{"model": "audio captioner", "encoder_norm": "batchnorm", "encoder_patch_size": 8, "decoder_norm": "layernorm", "decoder_norm_position": "pre", "decoder_parallel_block": false, "init": "torch_default", "learning_rate": 0.0008, "eps": 1e-08, "warmup_steps": 340}
Rows from block 2 of the text decoder, named by matrix and row number. Rows with one number belong to one attention dimension. Each number is 128 + 32 x the weight over the matrix's rms, rounded and kept within 0 to 255. All counts start at 0. Numbers have three digits each.
# v: attention query, key and value (stacked) (decoder.blocks.2.attn.qkv.weight, 960x320, the v third), inputs 240-319
# proj: attention output (decoder.blocks.2.attn.proj.weight, 320x320, transposed), outputs 240-319
v.210:114136213107141126108102151113163171100136131134127131110154129111154135148196123182137150165146187128159099140183175107175079102116176146076138111140099099154203125116127163090112143088173124082117150124146125148180146117174131182154151092
proj.210:156112139152138139121145171110131112118145070108107120110096104105171144072085212111137119117104143113123146101094091144138101105172129092130093138172145080138140079137161126171184101123053173130167076115121115165034100084115159103125130133
v.211:109184151118130154156135125097154119196141158095139174141167123157141117085120126135150102187099148149127041108107128123120145164170173153131144112150173148125040108147197125130131153130188114138071096120142096085155083122129102183132111114
proj.211:118107117119098068120143175069117074048133157136095089118085127092100092161140119121127126118120162117162150126138125113130107162210116065181105154177142125152174187115115145138108117137181140135142121188142106109101115183099137146170145157
v.212:152049079101195133087215140175109124178132125144159157155083137036182168100109133134099135108142101181167201131145108069152151191163161087118114171139116168144107109139154103151100090151098137145117120156093175119067109142129153172135151154
proj.212:148166173092074120127098163160142156144104119148196100138126154137076164084115120139158111144082111062177093167117096158109120126089071170208086132109143063117109117136117114123155115147121132128132160183157145071110169116143097138121110121
v.213:113196186077143096146123125123198148160146085122159120168082181137139192151100135121159091173075157164160103156100134085170178147132139173142172177133122124137104130069138114149091132171157126131115106088133057127077160059137113126082101092
proj.213:159111124141082112143147168175083089095108144086104124119123100134087144115118078134185129125129136134177165151074159086130091128112123102094161116088137074099184081128086157163108118112161187102117038120130091167115092146123125127130157115
v.214:188170157117183095081183169146112127090109133119112185122162070151112115106119141169111079140127075121108125129119098122207112153138144146145131108117105038123143148120054163141143119116125135127102132115116128114152124095160093125072125124
proj.214:121145163145097156126083130099130103101106068092135085081187105118127142072122116115140067145172053132151182148116104093071089064154150181134155075119132131085087107205166108091098112100129099124128099139099112137122153122121138149138135076
v.215:098104106098134163155144140144141136095110156137172089099190142121081143135134153138131138147154138163120118116102122114120108157172135142101109118089120127118126144045136128085127148187132126139113085127166076142183139149166164139092145152
proj.215:076174105190089126159191143116132134160162178144156122144101142117154099148171133150157179144137125149065144163081158125158060090105071133148136105067136183107136114095081133135122128107151139134145121140109159148095078092120134091105119161
v.216:089173189098126102087127154111111097164148140132126106176168106102085175090158165142145137100131105235115164132146138105149090121139191139122096128145103144065094099135158095199178087127123184134166159137121132124176130162062134114136181099
proj.216:108127060164167199112189127082136070164099101067148128129105163099066163126117140076118122117144152090110134138161115139152173128166133178123136178087198124194143114142096127104149099136143079186157113185080107072118127156105121121098107124
v.217:142171144128115125154159114125147141151123075069126130082094166097138157139123087121213114125084098133114154130138147092126132101112127162116086089138117133104142107171096102172134153103131061084134133137181095108118094136091096134130106133
proj.217:097131148184098079187106112112139138135073122169104102163182204097059088127147128175130154123097149140138096200079138152126123110132100074162113115143157082148120159077128164101126117135132115111153129112141137099094151082133110079098147113
v.218:087104109095048065139118130087139149067151079120122131107131156066122153139151154096122161119094137103111141174133173088136148112192111157103135131154123137054191106159075086120164107088177080117091163052136115067102136134148111082106107141
proj.218:116209150135154171124108107167137121149140105116147096158109108161113081153148164135129136109168121167082068078099118163128130123128134149162124110107076121141129162105170151106158106185103142118119141196093159126118132120113104117110175102
v.219:114163083111128149069067102084095119084137170098142093129112148118104127132077105137156086120087160152170171178098134081083125131139120176146099114109138101169069127121124157091133155166128152176145127176126128122178176096149190124154142118
proj.219:116113145182116140096138135096160107119165130147182107098041097153119138102176183175142104140207163110085141139177174126192098079053135088131119136123111116087163156086098142079137168107123178153158101102101110131150150115085142106070098151
v.220:194071150141167117147153156142146124089101161133146142092153112073140131146122126084107150152136121121079157152182074129152124081131083148141106153171188151118186142172161149163154137150163146137125145130082143154130139156150133168089093176
proj.220:084078170170104141189135101100125068152202112126144116130155117160142095129176127161119125134074134098170134123106175133147128130199139130096135114161075171140082105141139148151159101094154075140100140073150132115130076108156135125147144097
v.221:144123131097065150137064092137174100160096097143170164138174116115086157135129092146112096141149111130132099119154057121093097097157114122157148167150144092156140163058149113157092080078097112098174154068166174023150142087084138154146157174
proj.221:112142165152078157156188114143110168087098149124145175148084121128194134136204159107088086126096146160133113155126138097157080121107143157151109129121130109083128073180164142088129111116132123147091069130099087149092113156168125079085102144
v.222:190121109180069125065152097105091131137169082102128102118103141118138188213102098108244131051153143113110158174143182116162139055099112139120121114119156132185153158120137207110146104105078168152200111144142162131096104143034095115119153104
proj.222:059175140144144096125045123123121138145113154185206161159153131115095147038128100130131130170119087140124156113092100161076095146143174074135147140146143118153116111127162121183114198109181139084106113069091095108167176138180134119097156136
v.223:095096208064145146125076111147108122138147160110176163128144126074124172146167169119142208109127091111032121149108164129165141130148173127171128113110131094127127105186102125087159094182126092154127120109196093059145079093116119136113175073
proj.223:121221096114132132081124173124159169105108172169179150130119090094126053092139084134104137132126206127132141096089110099097070116154142156181163115124087121070137120149126154178089112196138158120094103131087086123110162123119127099137045206
v.224:154144110126000069108109139169141152168136110159102147141131146103165090169105148089126146116117129096123095175116099129110107084150103153143119107127188185126121115115137099104131161172150076149075127173135126166136142119197107120153107145
proj.224:076053136094122156134099125010069189136137066090215108094118131135130155154113070145125103123102120164106129134106088126152167107099141065063140092121091127083206185100178184080185110075091148139191101098110120153126045145094094147127151142
v.225:113108107118131142150135119107172142096167131099160151081108093095106186094093158132141070129086131094131122189126111107190131112160184135089089135132133199182169135166136137162111109134148101151067114104109108188156084147155139160185179099
proj.225:110154131076150148136125082139110103147039174126094155156173122162107077164117134221152147107075079069084131095058123145141133105087123194109175038075142091122120159129097148164146128138162085108104131145157159061110114136124158122158118118
v.226:143132135120107121125153075118148111147123195119151090157177112161145129109142107170178139155126133144119142131135105111172126146158161133146112209112134112122103142089124123104154122170127121159128119122127152169122094172039108155100093186
proj.226:113113101191092099122154131086129138162178117091056136168124116077104121156071085090103116148115142134150140184084150132121055160120107131155156066039123156104131118132111110091093109150099132055139139130131067103118171118159137156106103122
v.227:113108090110154128102112168122150125107176115142181164121120220163099061188140128159072126063102100098103090108119130134146141118169175170135155157114157066083178110109143104157154159131175138188095119124088109105184083117168116128119105140
proj.227:106108147158125086167167137133111104074115060081126128163186080139141081169086156140100172089140100097147131175157137105126117092127155105132135116131170144132087143140114097165145087105100189156165146121179144145071155079067146153106139094
v.228:169160139188134135057166161131143148132158179104117142130129104120098102142195120159172065124113101143110130155101144099129110109158115089178130091127153071095112089107132154185134146131140119128163118177162100095102088143140141133097118201
proj.228:126161091129120119158116179133157096114160078171144120217106126129124103123103167103127104136196149152153123157122128121171102144157141076139145193089125104103110092156150147119127121163092188082145142127157128157141103060099116123116156105
v.229:166099131145163090129199116095120096180079154111135164176193130090098156058143113145123096110140152128122085131155120136126090132084161187115097142134121140075127123150161198045157149115119119094143103166135189126092136162131126129094131103
proj.229:126172171154107126112154119168153103104144151118107176102150172176092099091173094060134124115105114133206142178144144121169187114075148129148138086119157153124133110146135073110090223092079117118118089124125114100117111102174094076098090083
v.230:119144103136113104092105152109118128109127122111149100097137099099148110153147118122111205073133138098104084165069096117132115030109104121135141169155150147152128159147123114137134168149128129128111069092101173123144100118148126138091199105
proj.230:099060100154092151161093160063144131161148059120121151172160150185161142125115114129076153164103116111116154154141131124132178180081156109127088132111147099156126131067111157188119103147108193068159181134132129149161169146080114104142099145
v.231:079189097165080161102180122157116103126087122156134115097115104127175128155189065116105162130121126119169115123139123159112069130153134140121095151103185100126186192139097153158060148148125140146199150159130119173047099120089147227177130159
proj.231:115165091138140068104082113136158089096084146106151105125132104115092071120091162099112138075088147114102102118124144117122230128130127159115150115147141135100087076080105081069166127103085174121148083089154096117154084189113121120155114126
v.232:133096104117134131120126154163132084149147087073106166169085209122128104159110157162133134042153173083172141136135084135072164209095111148069176102080106168110150080164136120132109127109113101143150166108071146081091091071143166125154161096
proj.232:143165113107111070099178110114088135122076184133131106060114122020183166105052151149106206112069129118096132077152106144111146098134080078194124116166188122144125137115094125201102156146139066140095086199081120112120164127115123134134152099
v.233:095170195144103108112168133108125126101104117091145138097145152169152144122157126068074179107140113087197139127099103173154122151161124136109145125152125095097150077152146154162166134132176110115120143124125067145164128186101106156125101162
proj.233:126116110090122148202164137140152109122121125121151211135114156114131164134191124200115085130082127123100114093179122177074145154093157067074157132103130116153082216127136110085148142116125116102148137109102158065126139108136098057141208124
v.234:102138152090117142127085098148137154183163147152149093199097108126126202089146106079171134173131139124156111097092123187085099108158140136196129098120131150183160112118100138073099135156036138098140159150183105140076183131121150114150112160
proj.234:147090186172143156123185139068132094113113085155118105128121113117088078138119120078165134088143155139177132144146157071098075108109093148115157088147091134166078164131030165169147101096131076145134140154143075117133143102178114117137064105
v.235:071114118111160161122132088113127072155142132099204128131152104151092090117127098146105138112114219125123138161153065177117187138130103145179108127123118071201152089116084195123114203140091127080160173161161137121179132110167091098148159140
proj.235:134121178069130124078157147137128191056091122197118182090132204109191174152170150111141080135075101129154097148111108089170103117132106083150177151104189156060077150111166129127180134097154132190145086134122095114145156155094141146127135099
v.236:009101043183185125153126108168143206111181066129141160144153116175141120176107132140117147066137131153155171104121045119117116098112090216127087152102129081145155118154117155132121114126172158135147118107160112119203128167177192071175128175
proj.236:146186172086115129159131141148091134101026097119163151173085146114106132156111108126122105192157153071128109106122125171153118181159152117092140191122158157112165150145130077170150112101120154173142095141115142153082115135128086132114131075
v.237:126114120113134118150081176135151153126165105111156083108160139125158156129139187135061112149103107148147141138138157111124073126113133167097097123162085149107137090132181169134154106100131142129125163115154092131143120130211129094103172153
proj.237:086117154097138131159133178120084195184174092134170110117136106045125179119117108105088193126165110120176126118086081121132099114161135124085134123126135103130200179129199082158083158132145179144149100123072165152111118091131155178078091085
v.238:183120150142133047218081109156118107163089135060150179116085133142142119096160159139143153151145155157050121151138121105130127112030145107113110110126169127106127197164133142089135073131146102106148126153081093104063207115100139109131153153
proj.238:108081171155116106093109175100158120151188115169136108112151083130153116123093078128098152081169094075150114115139106129142118154175077085129038138153134175147139078040128126126149173165121118092161165171120098155091130148144148105111102108
v.239:135159131131142098152123148170182179180158093051076150103079116151138155087160172093104091130101055092116126143109118153148105135096069101156165098194131141058085128079183122112152127116123198121089104088175119093162152181141098034164114174
proj.239:156141103094150105159127100107119059099193148203190205159160150129102148140129138137152119131168121077096179090118134172143124118098119108089055181101105159179164158127152117085139085113142110142122095082159181136081085143179120110075126095
v.240:169079090144156148126118135177146143088131112147158135095159097173028140093144171115093163091087144092120059140068095092097093056085092114071127128130141092114116132172095162134139126092210141186121097058123123070142179079142162072131162143
proj.240:117140082135124158132093155130126160175150153138112185122126066121183145140167177127172144103143146078150135149107184163154134112120154148155096129093142188100131146130167088171112131108114164119113173092124211058094078122124117143137129102
v.241:149139152131088147140093156117154175156124170090114168102098099108121206122123198149130175090108131070155082139132135069189119152131125142105148084141079080184170118178170131154151130167109175097099195173161060103128089182126146085107071098
proj.241:156122096111178093131098135170173146136162157165112122133189088143152143115137122140144145110151109115141152109156115147156083147162163126156142142102104124099120094154138132135193181152121070146112057134110204091192154132086087149145184106
v.242:018129115097187187117121082120175116104171127113130084156101145163138178138150111105098085133136132116131127104149121159159118097130147108138157100094134236162104114115148089189138077148092110172139115124167127139122117036083131107142122148
proj.242:108097136123144098127137120101123122140099121166118128135084117099069093125112125145142078119149104172144118119116101157132123151114113200116108145109115117112097162108160145098083119128113124101130146096120144121127115161169161134113137113
v.243:124183127092179043151124144133121132124162166142134147109124120073112148149093114120134088099116110107098091147109126106129088153162146152127062131182185138057114132144140103150135148178090101134107075128180178098116137134167106079091101135
proj.243:134135119106133087155134140150110127160144103121128181138133128140120079136138090112121163117113089126131138135130091145130135126126161193144151104113082109148125097152144111118118123182140134119162159061136137104098139088147122152140133173
v.244:109105121111170117107099129106095180180084135121087109129131102157128175140080116137128096114171143127099144154174155121198191133130076159130078113114157074127178133179155085134106195130087112134156121076142108111093129137140151116097119096
proj.244:114196085119084103119150129139159098091089094122109156094116127127160095098127110149149111130090152065121108212154109089121106178085135159090115115154123093162153140146090121168166146131181192127119120180166160160136130113125093147083167149
v.245:132087151138106151190108112138102099150159085074138042093129122104146099147148120149124161087125196135101146159182084109111172125102161090188143170070153107149108164148077148121095178126127205158077115110091148152113129098149145101159126095
proj.245:107100088118218106164149129191141133125131129146097170147140138140164142155173075159092138208133106143163123100148152100107140161128137187098100112135122136110122120106172102116141128212133111112107145161188137108123168129201095115100077101
v.246:119096152096140131094121084203131144124150132164183153209121148191106142128099150171176155147065089119121141134127166149125033122143090106138185195127114139098194138124160178161183148127210150137158107135134175066153165104141131157118150151
proj.246:110099139176136102133139142112197072114119154064160114139175108069145180168184060066126129130151122168179107103129074090172064139118150144147070108072130109070102095134100120162110114171152118102134178159196133206094101094152125129153102086
v.247:104109126113140088107140114080135163162050064138153176104106099106142154141104114163119137141094093195141141107082137189124151115140106188215125081130122130113076141143089158119135102172111141068123166169130136177180170171162168147108128138
proj.247:140136141146089139151122144142140049158151134139136124151093160130111137193151102131112165153137143127101080131164164032182136150099110132108142159141113131134159114123089134165157145025131072117157126172168116129074061136163155149135120179
v.248:087125156132127117120135097111109092119137103150105138153132163112093106141108153137133162101143134132102141153139137148110165096137139165138153098100070110114166128137100110129147126153108089094100137191110121201122117070133081105145100087
proj.248:112126127132105128073122118112136139141151144119102144079152117121157128149119089102124124133097089150139133093203131107137181117152116125127213121169191085123133117115106146132121114103175138170077141095094133069113103145121203132074118130
v.249:135104074114105115065141133203145138134122145169101102118146165146117170101110117136144126083135106155105194121114136108149077095192103156102123063116174123117187139173072108127217107127130143115178110145167133138154131192168095128143136148
proj.249:117195155145110136182115144103177107112115190079209140161149147168114112146128113158115094148079157102106054091141065162164113168151161067119151142096151133141145158110112100130094110055148142130168195180088143105132128109072127170136130139
v.250:141178146070152077165114138096139121112194198089139105105133093119129153096151092096169109117151129147140147165176130144154146106128110142101138061180133135113132142153151152102136154156155075114075148143171163099068100146137062144119075119
proj.250:176101134119133090125122148154110134160125145124140179100132085135100111116112152159106125165169150136175199123083104130194162120083128068119082142116122096092133138168158070131144153109081115096147160142039112148120160113108123129086132114
v.251:181110153154164195109126148144130129122138082102171102159126122137108070151144112143128066122132156124118209102139142094202129098133111086169134099133111132158108119148144122129126142092099125117141087149178126136135127134093113101152133104
proj.251:128168154095126126091103132148094129157134164178085142158172144129159156143141173139122184146115121138113144133104107123121114126167097230108167190090151140133107152172162132124141088179146136116111165119151154117112141155179150169174087124
v.252:143138117128132080155109169145171119140115151152095154086132113125143139109120119113125123156101074060134111187090092137106161082143100098122087080168126165122164139111130165163131142070137123064127135085154193161087152129080062129102067156
proj.252:110159139197100058117165109136109090137151095143223145125110051155103183137108151142123174121128096147148131140106149143145146118161107166069111144179099150158125086098142118128107077140155080107169109145047128154087130133162157131099120101
v.253:083099127121151132101143122156138114126150176133147124161116079128104143114131157225176164108153082094135100155156158110163164136097112154120111170107078111115168146150122093113130124162113163112066088090116083151123129132152128080132127102
proj.253:095184135171177135134093170159127113112137119115121176176094095164148190121122113152118158100135081097167143127096136125098100092116199146165108147106189089160126142114124124147154129088175160139147157140097112115122165080118163119103114098
v.254:159127207139138118112138131118091095136152093147186072127064119076188101102136049110091125122101134155202110125097142109148146186131217109103133121149141109099131092127127097208061158088173094122099075178199114150087119100139053066116077134
proj.254:133054072096128069085109102147163079167151188086173151070125126172114112159157072065131098135146086109128104111151158103092163149127106203126109064133034135103102156176165154056119109144102111090145154061117143035126118103055115138152141142
v.255:115097124142198109122172062178127211102131124154103208159140149051159129107145090110135099154122126116117187148179118181118102116195198148149162156154126143049129087093134181152145141112148103111076161138151120099101190164086130126156109182
proj.255:179126178145054189095116160080147107175136108044153159120192111132090107148125154128083147121132167064142116065121138113145120094110094147086180167129116141159165111167181148151079153106147104098124105149154091196097146148188136157090124125
v.256:140121102117102098125120130116113173192171195189095177145195130180115201097147188097159145113143168145144166198097133130129160170096139124077155151114150157162104136138175164099135080157139089095149074065160155141160153150090128092077151158
proj.256:110123099153155126083134112095075162110141085087131105159124137096133148076094110156107071073084125109136163069104147105136171095100156052182110100135108108176194079116093115098096117134145128143074173130131213186128087088142151150223173154
v.257:176122134128159132136108111124147162121164128090137069161193155102143114099145114091091166162162069136138154164079110124064100129174150144124191129089122181201147154147138130131059142122132090132140134102115149217167152102064162110064052151
proj.257:128143151102116092175177123110165152131147143132145143162078126085176134160172140204106135132173109120140139132143143054156128116090171105062133170163111140177124082103096133041126168173168133072083139151167179059076111121146173153159198161
v.258:111134175134179140101127126126100132144147165111134110095093092112180139137112128138187111122122128091151092104123156165190112092117120172097084119192165094071153133104126135132118134131104138099134097109180126204098139137140137081135071139
proj.258:140076102080090136084162098081123109066146136146119194133127181149107079120078170135153175154120131138150115164116174086160137133073101130095170119118101174131084157104088153144147125102176081149161130192101125042137183150200145131145153146
v.259:099200156081108124106185107158135195147150157147126125144151057139103110106154097147114146092147164141139133141161160132077141104120204152105132140086181088141027113166151089054126117140108089085158115174074131087089100171116134144162060158
proj.259:124196124100148071145183146134152052140176170119037159148139125133125120093122120168083162135095123118116111152076130116171125138144133111102126140090096175126136156127120122144152116144104162118098132129124073145160162126160154110107112124
v.260:113136070123098132139170148127124124116142144145170094160107129167148111130136175133123148101139160113080107165121125168130077136105113198099087105148117148110061102165100171115090159136125098099142159147153146103071127163123114099135175095
proj.260:099104149100069179117100101151123150124131157156116214083175154104086170128045082119112103137117059162093135143088178093153082118129131101167171112113102170165067177084145072201118105140191194138118134113145133097125194140123107120131118128
v.261:170134103140119100097131125085150142078162099086139127112188209168107129096114213145129081169107151160139090117130110136171097156078151120184127159156093098096089207124135089064138129043104128091109136201075149123146143125239090161202142085
proj.261:201153140148180064178143148115089188117142168126160144197109122081213170188107070138190172120171160100141139106151031150091121172151113128180165097141064115137096186123112135166184180139205077077126141136137148114134195138029133134110021109
v.262:110167155094116126157092084093115088144052113157129183131184072076095104104148110175151143073085118133155137139076111147136139055121104059098055125126153075175070114154127110103163097072101153134179159074093117084111130110131129126131188082
proj.262:122151144149129162099087054103165201131122112117151151106118166157187091076120079042095116114077031117153128132178077152174198106135124152113130125149121089149103152145099158131178115171208136115099157159136126112150075121152094100136111181
v.263:166107144108119163116112093122160145127089142089133143125171148142132105124117082134138139125093102111094097154141145161120087133147161065129169146133156146130095153107107125074131102116124149223078130115107110113124110105111169134097103113
proj.263:177160162128144102174149099130126178127186100158120133165163111106144121137143099112121144141105185113148167103069123140149108114131130112139101134121147123095142108117147064113122127111119111093117119150148147157133126118124133118107126134
v.264:168124114138158140131171143152150125156115114141125095140083147176199185084156148131131095145135149163139138174123139138117112177144076140148103121163099145129078155168106087124145132093162181088109107123136082128088113144175156076094101148
proj.264:143203102119141053103127135096133127170098124107160154185089103075102153071094113123107133138108131145109165138073119116128131138099160092120136141120067163094140149169142135136124109133114168181156145114155130100148176151055155149091077179
v.265:136153134107176161100149153124120170124117160146161143151150112136110150171119132102157110147166122160081125113166106173084105170128122136118159103102097132094121073125108161173126108195087084134104184068177133181132159170098140108172161100
proj.265:152069150138138114107167106230140116149122155190081089138102152076157087123138090108152105183125104095084087160109131116128107121119155126127154140145123164131069077085095080139116116168160163150135109181129125140117133096103185157153165127
v.266:130133122150179128152092081091133142177151161161135100039159117098132154103105132139126126085142116124170110117112050122138177097127135143135113104138145158078194100149142132167110101122122123130078163114095163150081131164168155150093133099
proj.266:151083139172153149151115161125062094179149180109183074123064140160133062207118150156125130154106140101123072130122138150138129120138137193137163171183165144149154150099160151118119140168136131136116140182167094158147120109156074137176123103
v.267:148146105080084109094103122159136188097129130094084127116135105092117144112155125137092154078140138062161117126098143129122120165135159097105118151120156103176110120164148144144104126125140149137153152161139129136099122095035095073094109178
proj.267:063126121131152176097113095130159102158141113120142170082126126146126130128146147129102116131098097156115198123132108143152102112113156153125093147093171070109103134055149131131140147132123129099154102136138113110137124113151137144150142113
v.268:146143090175165135130092139171124132113179133172066112117146131146169172120098102162100118144152099164138162132135147148094049164133166107107129124104169116119098185171125140109066129135093120149195092193111169194119093092110115096093159173
proj.268:083187174135133090131103134155130094187147144179159121128112133136161122159157141138098115048082133138115098108093148155160147117171166172127064142176127095119168094108163136130116111128163068128107109125117102144163132062153105123177095102
v.269:156121170147171148120124198148104137113157077136136142133107125101164127134140110174082109124097151140115134109154079196149147096175147146140117157080087114140124139052146103116135081157151151103115128159108151055121152133089176139104083111
proj.269:164096107172145168149158154136110147114149144182108142110139134143157141132104115106145125106116146162096174142151137088111081164128134106152106077151189177126131121170123121170168120102141095144139135114104142149104110142142138146120088143
v.270:073133171134137108071190099127111153144196085082157160112137135112130106124182108071147166127104174124139099107102108136117089159109110177122170128109118133093125147108117119204136138162174097137120132128136120102154092176106137177201159135
proj.270:159138118113146172200176118120181135160110150127135121100140181146136134163070164125108131142145086130086117165153148107124146142131099058158116211153134168140113114100107074088133119143142171179090135121119146124137151099174144118091162131
v.271:111113108171069167110138102175127135099175173127113146163066156079144069136142111106141135122142129166116151107138087122068192130113126111197126146102172093149096146077149112117165124135153178080160134102117115154114084177115099155116105125
proj.271:162122185117172131201182129132127085148135142114111066193147148127155142179170136150089149164148107115149093095093131100156155116117087078025089136118136163130130054113135080142099096117141102148127109146145152106102163110108183134109094157
v.272:167069083127099085166154144115122072163111166175116104200141128158196129117100093156115125093072087114120137146123125151085129158091085101094079128208106153094140122094119155122154091128160147136183151113144144092137129162170136101143127196
proj.272:120119134122121141133186065098118191125071064164135060071139147159055114031181188146133138151164150186108117094132097140115140172038177114166152160152117109140087070154075133113153153188171129182135099079189117111143155149098191072099128148
v.273:109134090120130102136125160090142176168161110119083138063099120234125124145143144130096122099031164163106138064144142122187087120168131119104152140131097088125152078136070105142190077139153131085171093125124121145138086133194089144114161141
proj.273:133113123133120158081079114149154115161171140135161098093121106074152158112148163078129108070137134170100168115089154107097104106086123146192056138169114131125100175129180151112099121103169133125125107108091150121115127174121181103172143118
v.274:110134097109156071130075111142132144119161091114052071076099129167129160169169167087140152134146108101144160141086048119122063108157103115125067142162139122081144208101170142103180159111154155151166091128113115168122118155163115131193080097
proj.274:080161137160123146131099159066125141151086179125113178184102136118149137206180097165112179105123094181071072144100157143104157116168142152111156114123077142203136215077106224165107119154157144118063120135151175082100162134146078124117123123
v.275:122158090174129096143126105082121113188098069143172113089145095155116145131129161106116147131108070090087094124116083156116138143120106178082154150111104099118159128088141162117102135152123138165133156143174098130096108143103094119158127124
proj.275:086103142124132170126131114123142083115105152129053081139092162092184173102140092142163124138149124115128147146114114153147099115135174194190112129112125103157193095110045099085106136135080083123119117115154113218097087114120177118171160081
v.276:100125171093138156108074129153150133109122178176142128196151103060086196121100121124134103121104141166075157076109131101133121126143231127107177121133093120099144129175171116138169118117105118127097123129124200149107086073101134090120140085
proj.276:073115091110168138110181143155110106132122138123133149096124154155155117132106094124129185132123101133166093159175181138109125142112103114090115172147110070105122218106127123089079138149137097120139127142152112133101152144168077146134142137
v.277:171154121060106143159119102117143199101056112133131115106164125131116128080133141146188126112138126163119132100121091146141094093115139138189139140102130138150052141137152161110171103116160154146142107162126168169109149107139103134190098071
proj.277:157086139128186069126112159154145149127168137107140125186126142197119124124115145088101140171111153125113172131134152121178140147169159100114150169150101130117129154029189061117109154125156119052084143148104160133171166124162160105111120146
v.278:108120104081120118099139105097167195199154156169085115130186140164198132120160120121125148093121117202164096150110120142117121085130073123171134106092189096106111160126163178106108136140137158135187053124125089114102161143150102143171134121
proj.278:086149111136126132104134082137139137133148117134155186170104149095147097159087154138144120143125117099141133093071146134101134208123145176122108143191094139170058171075111062129136125084193133101095150149188135098180126108136145144121149174
v.279:159115128123164120146133125057103131103135118116121145172138134139131140106135128057172102153077159109174083172131137108117169119114147049117103110156101153129155096154156074117161055131149092120093081108091137159118128138124073101135124154
proj.279:116109146126112128091146097126063144118150134153150065083124169155153183141139105160123106119112152160143143132131103108162148155111143118128083135126166153086132154141081095092092145108084106162120114128111110131142193135078109117109099151
v.280:118108156114081077118078130121148200141086168159099089138084174102109131152121120231143096152099162133089114143096142152130181194147114109170142081211115125107056066121115128151168126159108102140076151136131185125094165160157112094175150149
proj.280:160118153195115133166119168142157118080163066134136178169125153149108107140069094072162157071122105141114179121100167138143163156166152143141138236073086156071178087073122129122129121089159200083137086158078169139090156144068119197146201165
v.281:087130117125116137152130110100119133080119155148033105188139118155089175100170132152116100126129088097202120199083094180122093162128167145151136150137188143114073137092179110133197090066130112059125164116116138103094143174128096110098130177
proj.281:190112152096158113077052167141114090133080068147130121104087165134125109135140163148199152117102122172154141111145157084136188169102127113123140102136088119112156145106039177128144116181133131147157101129124107170169136078164115117097107085
v.282:106143133135092101139098146106113142116118146092144100128108105149118129114129092152159124159142129091129098122075125123204135146065114142133153184165132091138176144080164103125146164118179139148093166129100149154174158133106087103105140106
proj.282:113106148163169137116125103150125107114107112171153087177101095085126141183110158149177182086143131142109144130177147123177130118123159118104117123155060058105119127098099092083107095097056184091153103141124109163185172129099148144152116140
v.283:169140152104074163121127141154086114137119136160067127076130122156129075067144115035110116137157102145141116101129187124127119135115074162125116125059190085163143130134101158151140149068063112148124144115100092144128174154166133089115155166
proj.283:100119172112075163124120083116117117176170172148110099174165107128103187100170145103114104167133096155128097077124164154142135116116116147117155146140139129107150163146140161157150130155163127120136237109108146134148151149127108103129127110
v.284:094111148168108158167128161184112083126143154181148115131136142177148163114076148157152084167105118108132164069178133153118081115109112100138130111180108163124138165150191144113110124150073181133094108145121112132127170105135131130161129081
proj.284:157186086144127110098154099101130121142089148161159169106124121116111154167102159156108165106089085117133088099123126150139088176126117156117124136133133092148133149110104123169178107125136078147150104140177121163184140077131112171149140172
v.285:118125119112103099169107045061213106150162170120080104127101148113089161123102140127142143143096078152127155138113112061137106097168128134078122079098121162094179103035103118119165080176142158114120141149093075125168124102172089122127111133
proj.285:134086133100120095114166085108112124159145138164092144077102085123076075164166165132110121158172169147134085079179103181145179120083087166097098124125159154097084192170158139158150129153149122129162118134143172092115110164150190145108144126
v.286:058124163124122136102114139155084114126141113095151138147154171105135149092117098090147056156081122128100003143123073134106122111134105158185137168128111145177139105128135160130146072144130141110107108162121161124149139063071133113202148132
proj.286:176065125180152158170180089115162145141088114079135129112096110150186135175134136109126107104168038113143155082141084098143168126154169117133179093153165045087174084088098117136114213069134121159151183105137078134121110116155154126131100138
v.287:110125113154124114120125160112164081098181204104205105162116140138126112195112138105142075123100175140113140124179185152116123126140109106161156138199132107146146094103078079114182129120157143114159116120134149129133151170144140183134197219
proj.287:131096109130083128147080128117120122100166120145101093131124160133104218156103136146156127125087130166141106138185124082157081079074141141088120119097140130144057202157133151084077138095064149173168146132114152112178165076096086077150105122
v.288:127173106136183140087117149119123180109147147109082093075129160118115072047117033147104091177190124097110132145122099100145134072167142092095092090160115168108117145104151087093178150056157161143121129068154194145152048102187106088091170153
proj.288:156152125115144099122189074161111132113139118083148085185117106144104134163155158109081164058102164108145140163145128164106100179050070169156193079108116119166125166089151122117155112111110125110097076154147137095168107099107153140162101149
v.289:104106127094078168154106135195148098083100122170137144172122137178123132154155155167056138118109118142127100130076132132055121109124070137095164131164139086109160194135097151127115104158165149170163176162132148111176177135109110173131072108
proj.289:181168144102173145162109152160160110143159099096147120129145100132173130125107167164131137129145152148092172124151203153107118076112125136087164163195111143147148120126153094104096130116110122136070099088121104171117091139108156116078207139